Weights of a small masked spectrogram model: activation gelu.
Rows from block 8 of a small masked spectrogram model, named by matrix and row number. Rows with one number belong to one channel. Each number is 128 + 24 x the weight over its row's rms, rounded and kept within 0 to 255. All counts start at 0.
Before each channel's rows are labels from the 100 clips, of 14976, where the channel reaches its highest value: "responds to" is what is common among them. Only what is clearly more common there than usual is listed. The data: struck, bounced, scraped and rolled objects made by modal synthesis. In brackets: how many of the 100, against the usual share in percent.
# convs0: first 3x3 conv (model.blocks.8.convs.0.weight, 144x144x3x3, each kernel summed), inputs 72-143
# convs1: second 3x3 conv (model.blocks.8.convs.1.weight, 144x144x3x3, transposed, each kernel summed), outputs 72-143

responds to: bouncing (52 vs 20.4)
convs0.19 [120 116 148 106 107 108 119 131 107 130  84 101 130 100 138 125 135 132 127 139 117  85 124 134 152  76  95 161 131 129 101 127 137 146 150 148 129  95 145 123 114 153 113 100 155 113 147  58  98 111 108 110 117 110 107 125 117 122 140 132 140 150 112 133 141 154 150 134  73 175 134 139]
convs1.19 [134 134 115 129 120 148 161 183 143 128 127 137 174 155 126 138 105 117 120 116 151 151 119 121  97 125 151 110 136 141 156 116 100 124 141 126 142 128  98 151  99 139 145 145 136 115 120 161 140 104  99 144  80 181 104 148 137 117 103 122 129 156 103 124 162 132  99 127  15 128 118 125]

responds to: hard striker (82 vs 50.5); scraping (54 vs 19.8); shape: round plate (31 vs 12.9)
convs0.118 [118 204 117 166 133 115 105 119  78 174 145 124 113 101 117 157 145 130  83 120 133 124 117 114 113 118 148 171 115 146  91 136  86 148 112 112 147 105 134 129 160 153 178 133 133 107 104  83 175 110 154 109 145 107 111 156 141 113 168 146 117 108 146  94 131 125 110  78 148 121 133 107]
convs1.118 [125 120  90 122 107 132 108  98 123 126 128  88  79 147 118 104 126 109 170 126 130  97 108 120 143  87 117 137 158 146 133 145 111 139 142 116 119  90 132 136 144  94 112 153 131 126 112 144  80 149 119 132 104 126 189 132 136  96 113 149 175 135 151  99 109 135  97 116 154  87 146 147]

responds to: steel-like damping (45 vs 16.4); round plate (35 vs 12.9)
convs0.112 [123 132 127 101 114 146 129 112  93 105  96 137 116 115 124  99  96 105 140 122 116 109 133 121 185 148 144 153 173 129 143 110  90  90 131  86 122 138 127 122 129 124 110 132 138 103 134 140 139 142 124 119 121 127  58 158 114 118 126 127 102 150 104 136 128  91  94 127 168 145 116 137]
convs1.112 [140 140 103 120 120 137  53 136 115 144 149  66 117 152 128 108 121 146 132 122 158 119 111 143 115 101 130 135 147 110  83 114 100 133 129 114 140 163 153  93 118  82 116 136 146 134 114 117  86 115 117 154 134 116  73 141 112 143 130 106 115 151 127 135 154 115  81 125 152 137 126 117]

responds to: thin (high-pass) (71 vs 11.9); rubber-like damping (50 vs 16.7)
convs0.43 [141 129 122 119 114 180 135 131 125 149  74 115 144  88 183 118 134 109 104 126 192 150 123 165 131 118 154 129 165 149 145 123 112 138 128 115 112 110 118 120 165 119 170 108 152 146 128 110 105 135 108 159 115  99 131  95 142 156 165 140  83 140 151 123 150 132 123 118 128 100 117 148]
convs1.43 [110  85 114 144 122 143 161 131 111 131 107 143 131 131 104 140 150 114 118 100  82 116 117 132 150  93 104 154 144 154 140 114 156 149 117 133 144 108  76 103  91  69 125 141 172  93 127 140 123 152 100  92 154 135 172 119 128 144 144 150  91 129 120 122 104 102 149  97 148 106 168 134]

responds to: steel-like damping (89 vs 16.4); striker: soft (81 vs 49.5)
convs0.17 [159 172 147 122 120 117 120 164 141 163 118 122 124  77  93 125 102 115  94 143 105 145 134 170 115 141 126 107 116 164 153  82 128 133 103 131 130 103 116 158 128 152 129 167 135 152 155 125 116 141 115 102 106 105 106 122 126 103 142 122 166 132 181  98 121 175 100 153 130 112  88 132]
convs1.17 [157 135 132 148 112  89 106 101 113 114 126 138 178 112 131 162 105 111 157 138 126 136 143 121 133 109 132 115 137 122  84 121 184 125 113 183 166  93 148 174 150 117 150 155 125 117 153 149 141 117 111  96  86 135  85 123 128 124 142 119 117 161 134 143 128 132 107 163 113 127 131 101]

responds to: thin (high-pass) (43 vs 11.9); action: one hit (42 vs 20); pink noise (31 vs 8.8)
convs0.47 [118 116  86 167  97 175 155 124 149 122 132 142 112 151 134 134 145  92 120 128 137 117 136  84 108 108 125 149  95 152 147 185 132 124 147 160 113  96 109 140 133 104 149 122 125 125 148 112 109 129  98 141 137 121 114 145 100 143 132 186 130 151 166 135  91 140 163 104 108 102 110 150]
convs1.47 [154 102 130 116 124 147 102 117 126 117 129 111 125 143 122 148  99 151 149  87 118 204 105 122 111 127 121 131 109 102 160 125 160 101  97 123 145 156  95 136 184  98 128 134  93 148 114 144 130 148 149 111 105 132  92 107  91 121 123 150  82 105 123 150 139 128  99  89  57 183 145  97]

responds to: steel-like damping (64 vs 16.4); one hit (63 vs 20)
convs0.67 [132  87 134 134  76 108 117 147 102 122 147 138 112 138 181 128 152 127 178 171  84  87 163 104 170 141  78 114 104 108 141 103  81 102 133 144  69 117 128  98 138 150 136 106 135 105 162 145 160  95 145  93 122 140  77 142  92 111 108 112 109 126 126 134 115 125 101 114 128 173 145 151]
convs1.67 [106 115 157 177 125 153 174 149 141 145 128 144 140 108 137  94 188  94  93 183 138 144 103 163 131 130 138 155 106 126 133 138 143 117 131 127 170 107 141 106 127 121 138  82 123 131 127 138 101 175 165 175  93 153 134 158 127  98 124 135 125 154 132 201 125 119 142 157 146 126 128 135]

responds to: bouncing (75 vs 20.4)
convs0.138 [118 146 139 105 109 152 113 142 134 133 160 143 111 119 119 139 145 102  86 138 110 149 125  92 159 110 156 112 127 130 149 124 112 125 173 109 137 131 103 111  95 137  95 171 158 127 128 131  92 122 123 149 125  94 149 148 111 119 135 142 117 177 176 140 130  77  68 125 162  66 117 156]
convs1.138 [104 163 120 120 156 121  76 132  95 136 104 139 104 131 116 105  61 135 152 113 141 125 142 143  75 118 126 107 143 127 134 180  99  87 120 125  95 116  91  88 152 134 132 107 110 104 169 157 134 154 140 127 153 145 123  89 150 149 114 122 158 104 109 101 129 129 108 120  51 124 106 154]

responds to: hard striker (76 vs 50.5)
convs0.57 [126 134  86 118 193 113 133  97 117 147 133 155  83 160 152 146 115 124 107 139 169 123 113  88 119 138 139 173  81 128 161 129 129 134 135 125 103 156 165  97 194  98 135 133 138 133  97 122 161  85 169 104 132  77 134 174  93 114 105 160 150 174 112 132 109 132 145 169 139  95 161 101]
convs1.57 [ 98 134 148 150  85 119 162 141 144  96 135 137 109 140 149  79 168 131 150 135  94  91  97 130 120 146 138 140  99 144 114 163 123 128 115 148 139 114 158 122 131 160  92 127 137 127 107 136  86 137  85 124 162 157 158 145 150 128 198 138 150 153 140  90 126 108 133 119  86 161  85 122]